Rows from block 5 of the audio encoder of a small contrastive audio-text model, named by matrix and row number. Rows with one number belong to one channel. Each number is 128 + 32 x the weight over its row's rms, rounded and kept within 0 to 255. All counts start at 0. Numbers have three digits each. After the name is the row's rms in percent of the matrix's.
After each channel's rows are labels from the 100 clips, of 14848, where the channel reaches its highest value: "responds to" is what is common among them. Only what is clearly more common there than usual is listed. The data: telephone keypad tones over noise or synthetic speech. In brackets: how many of the 100, against the usual share in percent.
# convs0: first width-5 conv (encoder.blocks.5.convs.0.weight, 192x192x5, each kernel summed), inputs 0-95
# convs1: second width-5 conv (encoder.blocks.5.convs.1.weight, 192x192x5, transposed, each kernel summed), outputs 0-95

convs0.185 081:112143157121113106114158126104097113078144198173128106088164111137122137142197060160115167081126161165113153170157147101097078125056102150140164130122137106135133140060166147129110150115174109132164108110148144124122109125087108119091108113096117125133148129148093114071155166162135094146
convs1.185 106:102120111114110136114089128132128138093166129126146089111137156119138117147117170095084114107147134138128098073051130173074105152175155123133118148099130106146142206114109108143170136149125162083093173163080130101104143109100145101119112172087140128165111129168192111131100161152115164153
responds to: key "D" (95 vs 26.3); last key: D (47 vs 6.1); first key: D (42 vs 6.2)

convs0.188 092:091164146187109084097145080094132173098122103123143097145090160086110127136168117151091109166111138075077129137156159154110117170093077134132114126134162122177116106070134124103159099153109095157146072176097165162014102075101122133135077121144156138133134116069102150124108189172113132113
convs1.188 097:120158061199139118085148076128062110154126129176094233101160119127114170111073175170127107112136165141105115098094120169162115153088102123168137135149168131147086155159119144156134134134135109088110079093150153113093113156142153129162147129160124126068064078166117132125121096151136128167
responds to: key "8" (76 vs 27.2); first key: 8 (51 vs 6.1); last key: 8 (47 vs 6.3); number of keys: 1 (41 vs 11.1)

convs0.143 096:085083118112139097130106104094083119131125108123112099105160105135098123152117119142106128103157157139142108088140158065157117095168072108086148180098094103112126160116076133115153163092160094178110233122171091134166131095145084144083120098116162133147163144068129191146112151181138108118
convs1.143 113:120148131140090120134116142089014126122173134128109141212148137140119144126114183147102152127087175145133147181123108215133144196106172099180167114158194109151186083177112148132134126104115111087110127143039178169152137166065127096181130115140104106115092142106118104096155120136130130114
responds to: key "C" (100 vs 26.4); last key: C (60 vs 6.3); first key: C (58 vs 6.5); number of keys: 1 (34 vs 11.1)

convs0.83 120:133136140133128157131147124081126153205157066130115073117140154147102136088113105136109096107159140111081127110123118091111132120140153127169169150137165218098189127106182152100120115136053155125152103125102122184119127151161103181129153126125065132129139176103171073114115164153128076087
convs1.83 095:135094168150166101172186169165125054139101134121076170112132150159107158123175142167129150173117096130118131131090119052112148066122138141121133115135143114138185124122157101131089151180108100128144123088128125161085138085154165140178157167087115116165103141142047138148191103070084088118
responds to: key "7" (97 vs 26.8); first key: 7 (68 vs 5.8); last key: 7 (64 vs 6.4); number of keys: 1 (43 vs 11.1)

convs0.176 090:124116142147113090130094079113127164110110111118127083094104109153120131121131163115043130150150131123085146079188201106165092153157144097118150137132149145146089149145107164148112144091147178122134070102110109107075137140093178096092158107131082171151125108054168126116106129157096116105
convs1.176 095:089142131250078126089099081071132097110106160090107146175137138141119148146085099118138137117118155121081149149111098168102121155135076219099137132173116057140142118098118116134143157167110122110132088102206089162105128107095165154075116192065133093160148165115123102132079156130137197109
responds to: key "8" (100 vs 27.2); first key: 8 (59 vs 6.1); last key: 8 (57 vs 6.3); number of keys: 1 (36 vs 11.1)

convs0.10 118:107080062172104063121128140087098096142161108151088099124135176118086138105128111150107137109132133141124110155155159167130135164115071103142158118119147155165074107124084152090090153080137085162091109125144100199144136168121197131165085120126126183095078156131169138132107193123150149098
convs1.10 107:090151093219102151174082069130136143164135100150134146113171112101126080161119102188136104121161154168112119090087129153161166106168119122099124204125072135084091132147115100170173149133168125096171131091117107148117134107144100149159126096172168062119084124122107168180157169117185175121
responds to: key "8" (98 vs 27.2); last key: 8 (72 vs 6.3); first key: 8 (70 vs 6.1); number of keys: 1 (52 vs 11.1)

convs0.177 112:113098127153096169131127166138123089054028119150176129099143123090149087112075118163133130134096160153145105136125177162167150182107161132125151085109094096089117140131151138137045102088123090156145076134136121167101163119093086161128080145166124135178130158081094133101117123128148160160
convs1.177 093:111153182133134158131085138121063183168093088134118145117126087140104140123167076090112141149151129118145110142139097174151142163178103183099120144108115167113095109184129149126184128183106140077164070105201139112112099110117174059139124071137122134086114127136212099075125167180178140109
responds to: key "8" (98 vs 27.2); last key: 8 (75 vs 6.3); first key: 8 (69 vs 6.1); number of keys: 1 (51 vs 11.1)

convs0.9 100:127065125171147120142140116167135066050082138136173115147088140138118176085099107095081143049124146140122106174193117125145114096103111090140097090095107164133136150178100139104123167158134150123138123169054115116128174170063166102127181124134108124187134156123126136179066171146143113122
convs1.9 100:103174081125132143154143140121105131122167106120178168083149129123140083152106066150179116121149119141143131093142140172203103119152120103118150201164150143098110064162165104164113148084122114164081143102102134073096122124092140141172110118137183146125105209142108159095127150089116209107
responds to: key "A" (82 vs 26.6); first key: A (57 vs 5.9); last key: A (50 vs 6.1); number of keys: 1 (46 vs 11.1)

convs0.37 086:126097162198145110184136126140162154156132093124148162089132141132155156221151098098154106119133137042171091139166110223151113143131149103086168127145124101098050142110126169102173143156125116110117168128126182169152108143123126197122143170128145131127104176166120119165139077136129123150
convs1.37 093:123183091099123087143066102162134122143111097095097168147083159111166129073122124119083145107188107135131131138128107087058155145113172133196110174102111117176112131177110106173046125120140109144134065172141141094167131099100195097143117117093101115131103119109156104054121214108134132103
responds to: key "B" (100 vs 26.7); last key: B (45 vs 6.3); first key: B (42 vs 6.4)

convs0.106 107:135117106147145140146137134083154149156122110164106154210152137152166075113106116123209082133147109143098135107114111182170145156147118131143123070130159136084200131133092187156115111118116133136111179132118150139148140120228125151126151141164108136133133139079172131093146204142069105127
convs1.106 093:162166203163171131128080178179168123134092051109159176109091085147132090129171075130154106145151154114138145109159160078186183081106153077128174104104100156125102072095148095102133168150132113157128086166159158150178105121111209110113067133129103099075141155122120105214153109163135146114
responds to: key "B" (87 vs 26.7); last key: B (60 vs 6.3); first key: B (59 vs 6.4); number of keys: 1 (50 vs 11.1)

convs0.96 099:099115120129209175083144116145100111133177103148089110097150098132155065086156174122154130134135115176102147164157142126118143117103168124152130063121099034123096175083145140156095128208103117202124110138099104118135113157134126144101145091176177105151146139144087168054102153122120098129
convs1.96 102:106124122111164087075145091068179119094116158151134135101117150116145116159120078114065140115179174068127131127117098145127181116141073139183160120131177188103133124171149110099145144145153175094114127153097121123198176111135167154114114147157151151135110116142187122160045184106133108145
responds to: key "B" (97 vs 26.7); first key: B (51 vs 6.4); last key: B (46 vs 6.3); number of keys: 1 (28 vs 11.1)

convs0.171 075:147119107162149154149121131051103192088130255143138127115140090177135167152079137109119140123093089095133127148155091140139115106095129103159180126143111171102120110154103131094156069115117106127156111164068099146106085126139133069104153098111140108113145079214091145107109130149097106143
convs1.171 115:105158097076154143137102118145117073132112146159118169061173150110164088180108164132171097077118122138128128095085142159093116074130140089143108117144116153249088128120149102152175137113119147131134114110060107093164083096147111174103155127123161128071166153142090159134138145104135173130
responds to: key "D" (76 vs 26.3); last key: D (52 vs 6.1); first key: D (49 vs 6.2); number of keys: 1 (42 vs 11.1)

convs0.131 096:155133109112107148142167125179125128067119219120122100132076117121147106128150212104099121089146231160106105099118128123090120147159136074126128134106122155123117106161128122095103169209114097069119087096175134139095109137154094079113165120099154118071127116195070148059099144111132118110
convs1.131 095:115143129115151073079117148122114139107124139167134111128134187109133159141144111129167077128159136177129152107122118138116169048148119103103109095070146101158182156109160171071161098104106137194155116147092124188110142094154063206129137130090117157097143093177121107159139089150130115071
responds to: key "D" (92 vs 26.3); last key: D (64 vs 6.1); first key: D (61 vs 6.2); number of keys: 1 (46 vs 11.1)

convs0.38 114:073122105187129136135140127104120161121156122080155134179155095124110099143109148178108122131121092141064104163148118110195131105071134140160169132077110052162135127121129159112179148152161118145094055094118086123047146117130143143110093103119135125131084105086145135149109143172135122108
convs1.38 100:153105127203139108065094178104141133112069144080107164081135152158092132143144100127039127161152162193131111131116163193051173166151114084101174125113141135144083174191085083179129162122118153137137084110149113143123121120134161127151121085114088148087152118113103080156141184104151155116
responds to: key "8" (98 vs 27.2); first key: 8 (75 vs 6.1); last key: 8 (74 vs 6.3); number of keys: 1 (59 vs 11.1)

convs0.20 090:113153139148099174151136198137151143128125098116111158081141126125175170129086133150157075108126092112150149148110063167180171177146154120157158163094072089087184111123158142150172139079128130129121173118132090123164097134173107103154127142123149176079111089088106108165114077091156091157
convs1.20 086:055115125131141102148122064119112090136120092129145101177142135137098119124157167162115155124127114122138125117128137138153127127130166094090156116140102151169126144187145180126105130122178063070143085147176154109134208142155129120119074072127063136091127097180221079073148144176119169133
responds to: number of keys: 1 (74 vs 11.1); key "3" (64 vs 27); first key: 3 (51 vs 6.1); last key: 3 (51 vs 6.6)

convs0.22 075:144136154108137174130158139216149163161139072133119138141092105120168105112091059110101096102086105130132115140094140149115181166111156157113120118143155122172062066115154084137103159140170112079181130081159082103152116149107116186131087100107124107155113162105149166147091118127118134114
convs1.22 104:050104174141150091111122153071096108078119192142121131133137164130128101110184125138119115089179153152120103071174117146062078124146122219114128160125138131120116192082074108143171131085062124124120134143073173099147119121168096096135142185088111094153207130169135092123113147115133142171
responds to: number of keys: 1 (70 vs 11.1); first key: A (42 vs 5.9); last key: A (37 vs 6.1); last key: 4 (27 vs 6)

convs0.94 102:112099095101088100135093215132179125071067185074096109080179148157190064193164107141136105119088160136120142138134133130146122085204129114064124091090167076123071141149111161151105156133156106155143100099179155133100118095132149123089091121099125123194103118180113081116142096140172131109
convs1.94 106:188122134118127112186112203149179105089155133156178136071123129196092135125099101104081192083127137095140128075112114073083168141123118090146126095148065159141109124175145113206154101131121166102140156118182110134133129161175092142095088125152084155047109141070093084121116071137100147100
responds to: key "D" (100 vs 26.3); first key: D (70 vs 6.2); last key: D (64 vs 6.1); number of keys: 2 (53 vs 10.4)

convs0.31 101:115100129145065150084116154166092197111150156157078155101158087178150112163124124146107174154089166123086156130107154136165127067141112134101110059150093112062068132173084107211099162135144095143130136086133113087093175167124137109132138125123144142140119090207192127135114137107154167097
convs1.31 105:164146150179207112172136222065180075071150142168149152035120121113103128125129104139084134086106118109110098090127085100135151156164136102155155169126117184113137109139142129188144084114104130055117190078110083154188131126132164111137131136115078124106078109130006068125124076146074116125
responds to: key "D" (100 vs 26.3); first key: D (73 vs 6.2); last key: D (69 vs 6.1); number of keys: 1 (49 vs 11.1)

convs0.184 099:119129155144146164125154118153164086146073094128146131133117086150158109155159070109116112124078135082154137109052100111130159099120160134143115094119134174089136095129138169087107095135164129175081141139140108087203176128162078151132149118225138173155106131101139122142171156142161157164
convs1.184 092:169197152142135181155125125199115099165076099124144146128084092130112088108153115081168117093127115115129098152233178114140173047155153166184179107099087123089107096131102129133115167091140120120125135124178137139142168163122097207134069157135120170105161098074140165100143110206106148099
responds to: number of keys: 1 (79 vs 11.1); first key: 5 (28 vs 6.3); last key: 5 (26 vs 6.4)

convs0.21 092:119192115171174173133123146166159098167158213129105107155186219133138052153093118095134128208131070150085142088086076176141160159121126125121138106090084121112113169138139118148105107131135115117109093066133122060133148161162117097129132140168197108167187166118148173128108096073166186133
convs1.21 096:166083090119107152155061097104145091156175117113122166199101096179124146180148133126121056153128206120137176137158163124154116145166200090120089135078150120158124095134147173188091120109114111146104108116112153116114126154152118115098105133126076094149147090144120091176160087160125101147
responds to: key "C" (100 vs 26.4); first key: C (69 vs 6.5); last key: C (66 vs 6.3); number of keys: 1 (45 vs 11.1)

convs0.146 116:112122115217108108093126095120133137048138145145141105106069127137106112114152150139077090094205144154058153128098126185158092196123129070151131135096136121136062108101117130151143135188130123153110090158116140146069151146172166150129130130077095109163104069137120141144136129176163151127
convs1.146 102:133120129194109159095089109133085151133098171085114105129155144131092134115094107116064157179162131131073091121158131187147133122163066142170160147112161100121083125140148108177126145132152131190128078123235065192077097136188078126157131162187142140130100092153114157148100160073113144081
responds to: key "8" (100 vs 27.2); last key: 8 (73 vs 6.3); first key: 8 (71 vs 6.1); number of keys: 1 (52 vs 11.1)

convs0.136 100:151161120157153074070110133142066115138168132089096131226100139115152147134152110098131131255162113175128171126081155084119098095120138104147150107098133104158111127150101092117171143189135146168162100179098137137161129125108212134084137123117122115186075142105156125113125128100096133147
convs1.136 097:137109095129091177101106104074160133139121141152191074156099126176186137166155117106118110184123102134155111116136132187107107189152127206133101103063102074179171141121120160133125111136099154159049148196113101114165115108163144104091134175096098134129184105094159153143141159100114130111
responds to: key "B" (98 vs 26.7); last key: B (75 vs 6.3); first key: B (60 vs 6.4); number of keys: 1 (45 vs 11.1)

convs0.99 090:111147157144133096090119212125182173132182103083109135071155168143105116098152129151141158148155169128154156110096133164120167188064118160080138089109094094148142061092079152120133084149124159131094122143091164151151107130108139092114079128115105131141126132171141134138099197217144098102
convs1.99 094:134124131073127137097135140074106050159141147204110103093175142135115145171168117100116124130101102089122135097139122115138150067143135123126090084110172149078090194113054139121168108103103141144172152044190083095105157117193128087105120157106171122139142133126169108125138147144104166179
responds to: key "D" (100 vs 26.3); last key: D (70 vs 6.1); first key: D (68 vs 6.2); number of keys: 1 (44 vs 11.1)

convs0.68 110:139095094148150164149160105098188043099187110132113137107123145133163138083107091147119167121181141112111113128118163141099193118159119158181111050184137151123134151112214123124128143163143090161104114184176126126126167122174167113102137134176043123106126105106111186116131149151139128193
convs1.68 107:110122136142132142157147132083135168157170091134134168139130115124182145112153171153126143153190109080115147095175105113113126151181126150154115070103139195129010105156089110195157199138154117168118171100127130163175143151144167112121147087100112152106078143150218125150152135182132118163
responds to: key "B" (69 vs 26.7); number of keys: 1 (61 vs 11.1); last key: B (53 vs 6.3); first key: B (51 vs 6.4)

convs0.2 106:148117117118126138135102127124117122130133042116116157155146146119154162101120174095082138248152129115184160085081136163092127128075117128112123109182105151101145165099111200192085166162139153122113134173114135123166109139148141090117131143139124090137123096096121130151114164128121129104
convs1.2 110:138117098138153126109106111079084147135173122190111094214072142196198113139148105110154104170158058110125112117109166113141155114094126143145100076085110069139161184154125112117122148129148166149066143114074127161154180091120217069074129144137093179135135119070180080111160176112107143140
responds to: key "B" (96 vs 26.7); last key: B (70 vs 6.3); first key: B (64 vs 6.4); number of keys: 1 (46 vs 11.1)

convs0.19 080:108134154170113065145122074127086153137082112146169069097146130126125131132201147122117104160123143183158162083171138096155115152106100101128183113110110117182114095094144086142085113144155143141170088129100175126095097154044153176140150130074110153211127113156074099095126173115113089145
convs1.19 096:143124108121101149085096144131159139083117105137085104126140148096110070173068144127162120100146111125073142170089129185059087121147138113114127194078128048136095152163123185128117128198100094119086070146165138037141057123122186093155111161111154137129104115141160139168094193140129148093
responds to: key "B" (100 vs 26.7); last key: B (41 vs 6.3); first key: B (38 vs 6.4)

convs0.47 100:121126080097142136112116133130093135170081105149132162060117142086130159118100127200149167082076141101124120149128114161075166152113125166107132148115090092141127127188162136092107122081181135125139060131111108138155131144111137144162098143182128085167164134104155170142108173121119161142
convs1.47 096:134154132123160150169110096104095070153097112177150110198120123102115094175135104160136140094148173215161109164107101148165135113132117124178115168145156164095195122124157050101139102137105164094166102185164137107061140172103124151124172165121156082111079156129085099134124119098167142161
responds to: key "A" (98 vs 26.6); first key: A (64 vs 5.9); last key: A (54 vs 6.1); number of keys: 2 (37 vs 10.4)

convs0.172 089:131131146106100148066123115136113114109112164168068116156114125136151178159109175152103110112113106127088150098157054154108109130122131166109103083086122168123100110131158105142118098110164114164145132109149133133160127056128175069145137080089147097155149142046132080062154078130080165155
convs1.172 091:090180132123169128131098093095199103151130116150101102163131083130100162088078139136155161153127123111132156117174128132063100177119136108117117080161118162125156075132116156172139151106110110128088081145151133118097084103143131117090130140165080124152161114128090075186111104150116116164
responds to: key "7" (62 vs 26.8); last key: 7 (44 vs 6.4); number of keys: 1 (37 vs 11.1); first key: 7 (32 vs 5.8)